A small image captioner, trained from scratch: decoder layers 12.
Rows from block 4 of the text decoder of a small image captioner, named by matrix and row number. Rows with one number belong to one neuron. Each number is 128 + 24 x the weight over its row's rms, rounded and kept within 0 to 255. All counts start at 0. Numbers have three digits each.
After each neuron's rows are labels from the 100 texts, of 14848, where the neuron reaches its highest value: "tokens" is the input token at the peak. Only what is clearly more common there than usual is listed. The data: small charts drawn from random numbers.
# fc1: MLP up (decoder.blocks.4.mlp.fc1.weight, 256x128), inputs 0-127
# fc2: MLP down (decoder.blocks.4.mlp.fc2.weight, 128x256, transposed), outputs 0-127

fc1.129:076128128202177128125094162153128128128204128091081228128128142128143135128074138128101115138111117128128128128128128128121128130110128128128128128163128128128128128138128202128128042128125128128136128128054128128128128128141128128128128128128128128128128119128128115128128128126128128128128128128100128128150128128183107181056128078128128128128128128128128128128128128128128128128128
fc2.129:128128128128128128128128128228128128128128128128128128128128128128128128128128128128000128128160128128128128128128128128128128083128128128128128075128128128128128128128128128128128128127128067128128128130104128128128128128128128106128112128128128083125128128128128128128128128128128128128128128128128128128194128128128128128128128138128128128058128112124117144132128128128128107128128
tokens: "r"

fc1.48:128141128055156132128128128128128136197128128128128128140166128128128128143128088179128128128079093128101128128128080110128076128128161063132099155128128128128128128128128127128128128128146128128128138139128128167115142128129128151128128175174039128132137128128120128095130128115120127168108128128158093154106119145160060165102163046127144137137148127128128128128128128129128128128093
fc2.48:128131152164128095128128124161124132096123132128128128166128144125128128061163129142112126128139141078160012081128128128139140112128130128136128128117112182171175093128167128127124128112117128086140112128153128128128101128115128128142069106128128073091128126164135108173108128110128151116128150122124166090149134155118137142160128149124128128128084128128128128128128134123128128163183
tokens: "k"

fc1.119:128128128128128128128128128128128128255128128128128128128128128128128128128128128128128128128128128128128128128128128128128128128128128128128128128128128128128128128128128126128128128128128128128128128128128128128128128128128128128128128128128052128128128128128128128000128128128128128128128128128128128128128128128128128128128128128128128128128128128128128128128128128128128128128128
fc2.119:128128128128128128128128128128128128011128128128128128201128128128128128128128128128128128128128128128255128128128128128128128128128128128128128128128128128128128128128128128128128128128128128128128128128128128128128128128128128128128021128128128128128128128128128128128128128128128128128128128128128128128128128128128128128128128128128128128128081128128128128128128128128128128128128
tokens: "a"

fc1.210:128128128128136151128128128128128128128128128128128128128128128128128128250128116162128128063128128128128128128128128128128128128128128100128121128223128128128128128128128128089128128115128208089128128128116128128103172128128120128128128128128128011242158128128121128128128163128128128128128128128128128128128128128128128128115165128128128128128134128128128128128128128128128128128128
fc2.210:128170128151107090128131128177128128102128128128128195128095128128149128073128128128110125136128128049181114096128128128128128128128128124128111128104088132128179128128188133128128128128128123107128118128128128128128128128115120128128134128128128054060116128128128074151128128095128128096128147128128224128128163178128174205128128128128128137128128128128128128116123128128128128128128
tokens: "h"; "d"

fc1.183:128128128128128128128128128128128128128128128128128128128128128128128128014051128128107128128128128128128128128128128128128128128128128128128128128128128128128128128128128128128128128128128128255128128128128128128128128128128128128128128064128128128128128128128128128128128128094128128128128128128121128128128128128128128128196128128218128128128128128128128128128128128128128128128128
fc2.183:128128128106128128128128128128128128128128128128128128128128255128128128128128128128128128128128128128128128128128128128128128128128128128128128128128128128128128128128000128105128128128144128128128128128128128128128128128128128128128128128128128128128128128128128128128128128128128128128128128128128128128128128128128128128128128128128128128128128128128128128128128208128128128000128
tokens: "r"

fc1.255:128128128128128128128128128128128128128128128128128128128128128128128128128128128128128128128000128128128128128128128128128128128128128128128128128128128128128128128128128128128128128128128128000128128128128128128128128128128128128128128128128128128128128128128128128080128128128128128128128128128128128128128128128128128128128128128128128128128128128128128128128128128128128128128128
fc2.255:128128128128128128128128128128128128128128128128128128128128128128128128128128128128128128128128128128128128128128128128128128128128128128128128128128128128128128128128128128128128128128128128128128128128128128128128128128128128128128000128128128128128128128128128128128128128128128128128128128128128128128128128128128128128128128128128128128128128128128128255128128128128128128128128
tokens: "l"

fc1.78:134128128066128128128128128087128128131113128128128128128128120128128128128128128128128128128066128128128128130128128128178051128128128128128128128128128128128128128128128128128128128128146128128069128128128128128128128128128128128128128128128052128128128221128128128128113155128128128169128128128255128128128128128128128128128128128128128155128180128128128128128128128128128128128087
fc2.78:128128128128128128128128128128128128128128128128128128128128128128128128128128128128128128128128128128128128128128128128128128128128128128128128128128255128128128128128128128128128128128128128128128128128128128128128128128128128128128128128128128128128128128128128128128128128128128128128128128128128128013128128128128128128128128128128128128128128128128128128128128128128128128128128
tokens: "h"

fc1.205:128128128123128128128128128128128128136128128128128077099128128128128128128128128128128128128084033128128128128128117128128128128128128128128128128149128128128128128128128102128128128128128128128128128128128128147128128128128128128128128163128110128128128128128128128060128137128128128198128128128226128128128128128128058128128128128080128128195255128128128128128128128157128128128078
fc2.205:128128128180128128128128128128128128062128128128128128128128132046128128128128128128128128128128128128188000105128128128128128128128128203128128128128128133227128065128135128128128128128116180119225128128129128128128128128128128128128128128128128128128128128128128128147128128128128139124128128128128150077128128128128128128128128128128128128128093128128128128128128128128128128158141
tokens: "a"

fc1.123:128128128128128128128128128128128128128128128128059128128128128128128128128128128156128128128128128128128128128128128128128128128128128128128128128128128128128128128128128128128128128128110128030128128128233128128128128058128128128128128128128128128128128128128128128128128128128128128128128128128128199128000128128128128128128128128128128128128128128128128128128128128128128128128128
fc2.123:128128128128112128128131128128128128128128128128128128128128128128128128128128128128128128128128180128252128128133128128128128128128128128128128128128128128128128128128128128128128128128118128128128128128128128128128128128128128128128128128128128100128128128128128128214128128128128128102128128128128128128128255128128128128128128128128128128128071128128128254128128128128128128128128
tokens: " "

fc1.140:128128128128128128128128128128128128128128128128128128128128128128128128128128128128128128128128128128128128128128128128128128128128128128128128128128128128128128128128128128128128128128128128128128128128128128128128128128128255128128128128128128128128128128128128128128128128128223128128128128128128128128128128128128128128128128128128128128128128128128128128128128128128128128128128
fc2.140:128128128128128149128128128128128128128128128128128128128128128128128128128128128128128128128128128128128255128128128128128128128128128128128128128128128128128128128128128128128128128128128128128128128128128128128128128128128128128128128128128128128128128128128128128128128128128128128128128128128128128128128128128128128128128128128128128128128128128128128128128128128128128128128128
tokens: "<end>"; ","

fc1.161:128128128128128128128128128128128128128128128128128128128128128128128128128128128128128128128255234128128128128128128128128128128128128128128128128128128128128128128128128128128128128128128128128128128128128128128128128128128128128128083128128128128128128128128128128128128128128128128128128128128128128128128128128128128128128128128128128128128128128128128128128128128128128128128128
fc2.161:128128128128128128128128128128128128128128128128128128128128128128128128128128128128128128128128128128128128128128128128128128128128128128128128128128128128128128128128128128128128128128128128128128128128128128128128128128128128128128128128128128128128128128128128128128128128128128128128128128128128128128128128128128128128128128128128128128128128128128128000128128128128128128128128
tokens: "e"

fc1.228:128128128128128128128128151128128128155128128128077128128131128128128128128128128128128128128119128128117128128128128118067128128128128128128128128128128128128128128128128128128128128128128128128128128128156128128128128128100128128128128128128128128128128128128128128000128128000128128143128128128128128128128103128128121128128128128128128128145128128128128021128128128137128128128128
fc2.228:128128128128128128128129128128128128067128128128128128128128179128128128118128104128128128128128245118186128100128128128128128128128128128128128128128128128128194128128128128090128128015128128128128128128128128128128128128128059128124128128128128128055128128128128128162128128128128128128128128128128128128207208128128128153128171152128128128128128128128115167163128128117128128128128
tokens: "i"

fc1.81:128128128128128128128128128128128128128128128128128128255128128128128128128056128128128128128128128128128019128128128128144128128128128128128128128128128128128128128128133128128128128128128128111128128128128128128128128128128128128128128128128128128128128128128128128128128128128128128128128128128128128128128128128128128128128128128128128128128128128128128128128128128128128128128128
fc2.81:128128128128128175128128128145128128133128128128128128128128128128128128128128128128128128128128128128128255128128128128161128128128128128128128128128128128065128128128128128128128128128128128255073128128128128128128128128128128128128128128128128128128128128128128128128128128220128128128128128128128119128128128128128128128128128128128128128128128128128128128128128128128128128113128
tokens: "n"; "p"

fc1.170:128128128128074128128128128128128128128128128128128128128128133128128128128128128128128128128205255128128128128128128128128128128128128128128187125128128117128128128128128128128128128128128128128128128128128128128128128128128128128128128128128128128128128128128128128128128128128128128128128128128015128128226128128128236128128128128128128128034110128128128128128128128128128128128128
fc2.170:128128128086128130128128128120128128234128128128128128128128128128128128236128128128128146128128128128095255151128128128128128128128128128128128128128128077087128128128128128128128128128179128128128128128128128128128128128128128128128128128128128128189128128128128128054128128128128128225128128128128128142128128128128128128128128128128128128128149128128128128128128128128128128109128
tokens: "f"

fc1.10:128075128128128128110128128128128128128128155128128132128128128157128128123128128128128128128128255128128134128128128128128128128128080128128128126128121128128128100128128128128128128128128128128128128128128128128128128128128128128128128128128121093128128128128128128157128128128128128012128128128128128000179212128128128128128128128128128128120128128128128128128128128128128128128192
fc2.10:128128118092130128131076128128128128189128128128128054128128128128128128128128128095128128128128128128126255151128128128128070119128128113128128138128128128124128133128128128128128128128128128128128128128128128128128105128128128128128128128115128128128128128128128128128147128128128128128128128128157128128113128128128128128128128046128117128128141128128194128128128128128128128060128
tokens: "m"

fc1.61:128128128128128128128128128128128128128128128128128128128128128128128231128128128128128128128128128128128128128128128128128128128128128255128128128128128128128128128128128128128128128128128128128128128128128128128128128128128128128128128128128128128128128128128128128128128128128128128128128128128128128128128128128128128128128128128128128128128128128128128128128128128128128128128128
fc2.61:128128128128128128128128128128128128128128128128128128128128128128128128128128128128128128128128128128000128128128128128128128128128128128128128128128128128128128128128128128128128128128128128128128128128128128128128128128128128128128128128128128128128128128128128128128128128128128128128128128128128128128128128128128128128128128128128128128128128128128128128128128128128128128128128
tokens: "c"; "l"

fc1.201:128113128128128128128128128128128128128128128128128128128128128128115128128128128128128128128128255128128128128128128128128128128128128128128128128128128128128128128128128128128128128128128128128128128128128128128128128128128128128128128128128128128128128128128128128128128128128128128128128128128128128128128255128108223128128128255128128128128128128128128128128128128128128128128128
fc2.201:128128128128128128128128128128128128128128128128128128128128128128128128128128128128128128128128128128128128128128128128128128128128128128128128128128128106128128128128128128128128128128128128128128128128128128128128128128128128128128128128128128128128128128128000128128128128128128128128128128128128128128128128128128128128128128128128128128128128128128128128128128128128128128128128
tokens: "m"

fc1.30:128128128128128128128128128128128128128128128128128128128128128128128128128128128128128128128255128128128128128128128128128128128128128128128128128128128128128128128128128128128128128128128128128128128128128128128128128128128128128128128128128128128128128128128128128128128128128128128128128128128128128128128128128128128128128128128128128128128128128128128128128128128128128128128128
fc2.30:128128128128128128128128128128128128128128128128128128128128128128128128128128128128128128128128128128128128128128128128128128128128128128128128128128003128128128128128128128128128128128128128128128128128128128128128128128128128128128128128128128128128128128128128128128128128128128128128128128128128128255128128128128128128128128128128128128128128128128128128128128128128128128128121
tokens: " "

fc1.72:128128128128128128128128128128128128128128128128128128128128128128128087128128128255071128128128128128128128128128128128128128128128128123128128128128128128128128128128128128128128128128128128128128128128128128128128128128128128128128128128128128128128128128128034128128128128128128128128128128128128128128128128128128128128128128128128128128128128128128128128128128128128128128128128
fc2.72:128128128128128128132128128128128128128128128128128128128128128128128128128128128128128128119140128128128255128128128128128128128128128128128128128128130128114128128128128128128128128128128128128128128128128128128128128154128128128108128149128128128128128128128128128128128128128128128128128128128128128128128128128128128128128128128128128128128128128128128128129128128128128128128128
tokens: " "

fc1.13:128128128128128128128128128128128128128128128128128128128128128128128128128128128255128128128128128128128128128128128128128128128128128128128128128128128128128128128128128128128128128128128128128128128128128128128128128128128128128128128128128128128128128128128128128128128128128128128128128128128128128128128128128128128128128128128128128128128128128128128128128128128128128128128000
fc2.13:128128128128128128128128128128128128083128128128128128128128128017128128128128128128128128128128128128128000102128128128128128128128128128128128128128128128128180128128128128128128128128128128128128128128128128128128128128128128128128128128128128128128128128128128128128128128128128128128128128128128128128128128128128128128128128128128128128128128128128128128128128128128128128128128
tokens: "p"

fc1.229:145180128126136117128128098120128128137128126128128128147128122132128098073128101128124128158016128128128128169128128128128089165128128128130128128137110128128128128128128128128128128098156126129100108128077080145128128183128100175128178146128098128137128165093128128128118140128067128171107128103176128128128198132128079128128128102128134128128174102128128128128128128128109128132057
fc2.229:128128128129163072128128128110144153128128128128128128128128128128176128052128201114125095190164128128111128095081149128113096128128128128130128112124128188142128128128131133131128142128144128092128128128128126128128125128089128132128147101128128128128128128143124103128128128108150144132128128128128145073128128204117128178128128148128128217141170137128091128128128128128122142128222
tokens: "m"; "l"

fc1.135:128128128128128128128128128128128128128128128128223128128128128128128128128128128128128128128255128128128128128128128128128128128128128128128128128128128128128128128128128128029128128128128128140128128128128128128128128128128128128128128128128128128128128128128128128205128128128128128128128128128128128128128128128128128128128128128128128128128128128128128128128128128128128128128128
fc2.135:128128128128128128128128128000128128128128128128128128128128128128128128128128128128128128128128128128109128128128128128128128128128128128128128128128128128128128128128128128128128128128128128128128128128128128128128128128128128128128255128128128128249128128128128128128128128128128128128128128128128128128128128128128128128128128128128128128128128128128128045128128128128128128128128
tokens: " "; "e"

fc1.85:128179128128128128128128128128128128255128128128128128128144128128128128128128128200151128128069093128106128128128128128128119128128193128128128169128128128128128138128128111205128128128128128128128128128128128128128128128128130128128128128128111128128128128128116128105128128128128128197128128128154128249074128128128100128128128117128128128157143128128134128128128128158128128128061
fc2.85:128128164128110121128128128128128128071128128128128128136128130128128128109148128139128128128147146125160000064128128128128130128128128128128152128128128170187172112128128128120128128128128128113128128128128128128128128128128128128128074128128128118128128128183128121155118128128128128088128135128128128104147128128128128128128128141128128128128076128128128128128128128128128128156194
tokens: "u"

fc1.222:128128128128128128128128128128128144128110193064128152143126128128105128128031128128128129168084151083169128128065128144161128128123128128138128125086128121128128127128128149123128128156128128128128128128128128128128128128234128128147128128128128128128128128128128128147128128128128156073128128059128128107128139128128128135128128120128128128120092128128244128128128147096128128146128
fc2.222:128128125128128128128128128128128128128128128128128128128128128128128128128115128058110111128128128128128251213128128128128118128128153128128128128128129128087096128128128178128128129128201128128074130128128128128128128158128128128128128128128125080095128128128128106128128128128128128172128128128128128128128223129128128181128159128146128222115175128128128133128114128128128128112128
tokens: "k"

fc1.192:128117128128103128131128128167056158066128128128134142128128128128092128096128116128128128128209190152128128129128154128075128128128128161128128128118128128123128128163083196127137125128128140145136125128130128128128128142128128128116128128128190128128128128128172128157144126104124104128128128128070069128128128128045128100128154150201128128114112128128075135159128156128123125140128
fc2.192:128192128128128128101128128128128130191128128120128128064128128128154128104128128128128128139077097128119112128104128086130128170128128123128128128128128128128081128128081136128128128128128128213105128128122128128171146128128128128128175134128128148128092122128128128128128149128132128186128128128128128174128083151139072128049128126128128128200128128128128036128128128128128128128091
tokens: "r"; " "

fc1.240:128128128128128128128128128128128128147128128128099128128128128128128128128128128128128128128000128128128128128128128128128128128128128128128122128128128128128128128128136128255128128128128128029128128128128128128128128128128128128128128128128128128128128128128128128127128128128128128128128128128128128128069128128128128128128128128128128128128128128128128046128128128128128128128128
fc2.240:128128128128128128128128128194128128128128128128128128128128159128128128128128128128128128128229193128128128128128128128128128128128128128128128128128128128128128128128128128128128128000128128128128128128128128128128128128128128128089128128128128128128128128128128128128128128134128128128128128128128128128128207128128128128128128128128128128128128128128103253139128128128128128128128
tokens: "<end>"

fc1.162:128128128128128128128128128128128128128128128128128128128128128128128128128128128128128128128128128128128128128128128128128128128128128128128128128128128128128128128128128128128128128128128128128128128128255128128128128128128128128128128128128128128128128128128128128128128128128128128128128128128128128128128128128128128128128128128128128128128128128128128128128128128128128128128128
fc2.162:128128128128128128128128128128128128128128128128128128128128128128128128128128128128128128128128128128128149128128128128128128128128128128128128128128128128128128128128128128128128128128128128128128128128128128128128128128128128128128128128128128128000128128128128128128128128128128128128128128128128128128128128128128128128128128128128128128128128128128128128128128128128128128128128
tokens: "i"

fc1.239:128128128128128128255128128128093141128128128128128128128128128128128128128128128128128128128128128129128116128128128128128128128128143128128128128128128128128128128128125128128128128128128128128128128128146128128090128128128128128128128128139252128128128128128128128128141128128128128128128100128122000128128109128128128128128128128128128128128128128128128128128128128128128128128128
fc2.239:128240128128128128099149128128128128128128128128128128000104128128128128027128128128128114128128128128150087128128128128128128128128128128128128128128128128128128128128128128128128128128128128173128128128128128128128128128128128128128128128128128128000128128128128118128128128128128128128128128128128128173128128128128128144128128128128128128128128128128128128128128128128128128150128
tokens: "n"

fc1.84:128128128128128128128128128128128128128128128128128255128128128128128128128128128128128128128128128128128128128128128128128128128128128128128128128128128112128128128128128135083128128128128128128128128128128128128128128128209128128128128128128128128128128128128128128181128128128128128128128128128128128128128128128128128128128128128128128128128128128128128128128128128128128128128128
fc2.84:128128128128128128128128128128128128201128128128128128128128128128128128128128128128128128128128000128128128128128128128128128128128128128128128128128128128128128128128128128128128128128128128128128128128128128128128128128128128128128128128128128128128128128128128128069128128128128128226128128128128128128128035128128128128128128128128128128128255128128128128128128128128128128128128
tokens: "i"

fc1.206:128128128128128128128128128128128128128128128128128128128128128128128128128128242128128128128128128128128128128128128128128128128128128128128128128128128128128128128128128128128128128128128128104128128128128128128128128128128128128128128128128128128128128128128128128128128128128255128128128128128128128128128128128128128128128128128128128128128128128128128128128128128128128128128128
fc2.206:128128128128128128128128128128128128128128128128128128128128128128128128255128128128128128128128128128128128128128128128128128128128128128128217128128128128039128128128128128128128128128128128128128128128128128128128128128128128128128128128128128128128128128128128128128128128128128128128128128128128128128128128128128128128128128128128128128128128128128128128128128128128128128128128
tokens: "h"

fc1.131:128084128128128141128128128135079222127128128128128128128128128128128128128128128128128128115213128128128128128128137128128128065128128128128128139112128128128128128156128128128128150203109128128128128092193128128098128128128128117140128128128161128128128108160128128128128139155217128022128125128128089128128128128128119077128128128128128128128085128128128156128155128128128128128193
fc2.131:128132128128128128128128128128128128132128128128128128106128081255128128128128128128128128128128128129128128170128128117128091128138183099131128154128128128106128146128128131126128128172165128144128128128124128128128128128163128128128128170192128128128119128128128128128128128128128128128128128128132115128128102138148064128128128123128128128128128128171133116128121128128116128128000
tokens: " "; "o"

fc1.194:128128128128128128128128128128128128128152129128128128128128123128096128121068128051128128128125128128068128190128128128128128113128128128128089128128128128048128128128103176132145128128128128128128128128104128128128178128128128130103178185128128088128128185128188128128128150128154128128128128106128086128128128128128118124128128026128128128128222128128128128099128128116128110128089
fc2.194:128128128128128128128076128128128185128128075040162128128100128145135128034128128128082128128160128110128108128128128128164128128214128128128128055128128128128128128128171144128128128128183102112128128128128149128125137156128128128128128128129128070077095128144128128128119128128128128128128129128124132128128128128128128128128128120128128218128128128128128128065123128128126128092131
tokens: "l"

fc1.40:128128128128128128128128128128128128128128128128128128128128128128128128128128128128128128128128128128128128128128128128128128128128128128128128128128128128128128128128255128128128128128128128128128128128128128128128128128128128128128000128128128128128128128128128128128128128128128128128128128128128128128128128128128128128128128128128128128128128128128128128128128128128128128128128
fc2.40:128128128128128128128128128128128128128128128128128128128203128128128128255128128128128128128128128128128128128128128128128128128128128128128128128128128128128128128128128128128128128128128128128130128128128128128128128128128128128128128128128128128128128128128128128128128128128128128128128128128128128128128128128128128128128059128128128128128128128128128128128128128128128128128128
tokens: "e"; "t"

fc1.116:128128128128128128128128128128128128128128128128128128128128128128128128128128128128128128128000128128128128128128128128128128128128128128128061128128128128128128128000164128128128128128128128128128128128128128128128128128128128128128128128128128128128128128128128128128128128128128128128128128128128128128128128128128128128128128128128128128128128128128128128128128128128128128128128
fc2.116:128128128128128128128128128128128128000128128128128128128128128030128128128128128128128128128139128128255128128128128128128128128128128133128128128128128128128128128128128128128128128128128128128255128128128128128128128128128128128128128128128128128128128128128128128128128128128128128128128128128128128128128128128128128128128128128128128128128128128128128128128128128128128128151128
tokens: "c"

fc1.5:128128128128128128128128109128128128128128128128128128128128128128128128128128128128128128128128128128128128128255128128128128128128128128128128128255128128128128128128128128128128128128128128128128128128128128128128128128128128128128128128128128128128128128128128128128128128128128128128128128128128128128128128128128128118128128128128128128128128128128128128128128000128128128128128
fc2.5:128128128128128128128128128111128128128128128128128128128128128128128128128128208178128128128128128128128128128128128128128128128128128128128106128128128255128128128128128128128128128128128128128128128128128128128128128128128159128128128128128128128128128128128128128128128128038128128128128128128128176128106128128128128128128128128024128128128128128128128128128128128128128128128128
tokens: "d"; "i"

fc1.118:128128128130131128128066172194101145128128124128128160137128128128128128123128128188074128153128172128128048091125166128128128128128128108140128128035128128139128124128223128128128129128128128067128120128201128128128128128108128128128127117160128128128053105128104128128128128124128139158128128128128128139128128150079128128128128142128128177128128128128128128128128128128108128128128
fc2.118:128128128128113128128128128145128128098128128127128128128128128128128128128128128085128085098128141128128128128128128128128129137128128128115242128128199128113085128186094128091128128112128128221128128128128128128128128128192073128104128131128128066100128128128128128157128185206114128128128128128128062128149148119133128128104128128128183128128128128145128128147148128128128128128128
tokens: " "; "r"

fc1.198:119113116128106176104154121141128128106123132128175173128104171131110153114128128128128128128186219112181130127110128128128141128177104128119169108130120099128128116161104159066128128128106128147128128128128128128135138128164128126128117128128128107126128128128128128183128128174120127067136167128121128124151198098155178128128128182128128097111081128128128166125128167128130128128152
fc2.198:137128118114179128134118127037153116128128128128097076159153128106160115128128147087128165128112127154069166138128141128071128128115112128136101153128096086100128144128128105174128137154128128128128128128129128140128128128128133148146209128086128128195128136126128199128154123123129128159128115128134128128128128128067128128127086111133101128128138128128164104107128096128128166102128
tokens: "r"

fc1.168:128128128128128128107128128128128128111128159128128128128128128128128128128128128128128128128199146128183128128128128128128128128128128128128128128128128128128128128128128128000128128128091128128128128128128128128128128128128128128128128128128128128128128128128128128132128128128128128000128128128128135095159178068128128128128128186128128098128124128128128128128128128128128128128128
fc2.168:128128076128128128128128128111128115128128128128128128128128082128128128128128128128128128128118128128128128128128128128128128128128128128128128213128000128128128128128128128209128128128128128128128128128128128128128128128128128128128247128128128128128128128128128128128189122122128128128128128128136165128087128128128128128128128128128128128128128128128128128128128128128128128128128
tokens: "a"

fc1.0:128128128142128128128044191128128128128128128128128128128143128128128128128119128179128128164109128128128008127096128126128128128128128128128105128128128128132128128113192128128128128203128168008128128128212128128128128128128128128128091107137128128128128128128065128128128128128128128128128128128128128128128128128128128128128128128128128155128128128128128128128128128155128128128086
fc2.0:128128128128077128128128128255128128092128128128128128128128145128128128128128128101128094128128130128163128128128128128128155128128128128083128128128128128128128128128128128115128128081128128235128128128128128128128128128138128128115112128128128095128128128128128128159125166226128128128128128128128128128148128128135128128128143132128178128128123128128110227171128160128128128128128
tokens: "n"

fc1.235:128128128128128128128128128057128128128128128128128128128128022128128128128128128128128128128128128128103128128128128128128128128128128128128128128128128128128128128128128128220128128128128128128128128128144128128128128128128128128128128128128128128128128128128128128010128128128128128128128128128128128128000128128128128128128128128128128128128128128128128128128128128128128128128128
fc2.235:128128128128128128128128128128128128128128128128233128128128128128128128128128070128255128128128128128128128128128128128128128128128128128128128128128128128128128128128128128128128128128128128128128128128128128128128128128128128128128128128128128128128128128128128128128128128128128128000128128128128128128128128128128128128128128128128128128128128128128128128128128128128128128128128
tokens: "<end>"

fc1.188:128128128128128128128128128128128128128128128128128128128128128128128128128128128128128128128128000128128128128128128128128128128128128128128199128128128128128128128128128128128128128128128128128128128128114128128128128128128128128128128128128128128128128128128128128128128128128128128128128128128128128128128128128128128128128128128128128128128128128128128128128128128128128128128128
fc2.188:128128128128128128128128128128128128101128128128128128128128128128128128128128128140128128128128128128128000064128128128128128128128128128128128128128128128128128128128128128128128128128128134128128128128128128128128128128128128128128128126128128128128128128128128128128128128128128128128128128128128128128128124128026128128128128141128128128128128128128122128128128128128128128156128
tokens: "e"

fc1.15:128128128128128128128128178128128128128128128128128128115128128128128128128128128128128131128128110128128128128124128128128128112128128128128128128128128128128128128128128128128128128226128128128128128128128128128128128128128128128128128128128128251128128128128085128128128128128148128128128128128128255128128128128128128128128128244128128128128128128128128128128128128245128128128115
fc2.15:128128128128005128128128128237128128109128128128128128128128128128085128128128000128128128120154128128128128128128128128128128128128128128128128128128128098128128128128128128128128128128128128128128128128128128128128128128128128128128128128128128128128128128128128128128128128128128128128128128128128128128128128128128128128128128216128128128128128128128128243128128128128128128128128
tokens: "a"

fc1.151:128128128128078128128128128128128128128128128128128128128128128128128128128128128128128128128128128128128128128238128128128128128128128128128128128128128128128128128128128128128128128128128128255128128128128128234128128128128128128128128128128128128128128128128128158128128128128111128128128128128128128128128128128128128128225085128128116121128128128128128128128128128128128128128128
fc2.151:133128128128132128128128128109128128214128128128128088128128128128128128128128128128128211128128128128064208128128128128128128128128128128128128128128128128085128128128128102128128128128228128128106128128128128138128128128128101128099128128128128128132128168128128175105108128128067128180128128128164128128128120128057128128128128128128128128128153128128156128128128128115128128014128
tokens: "d"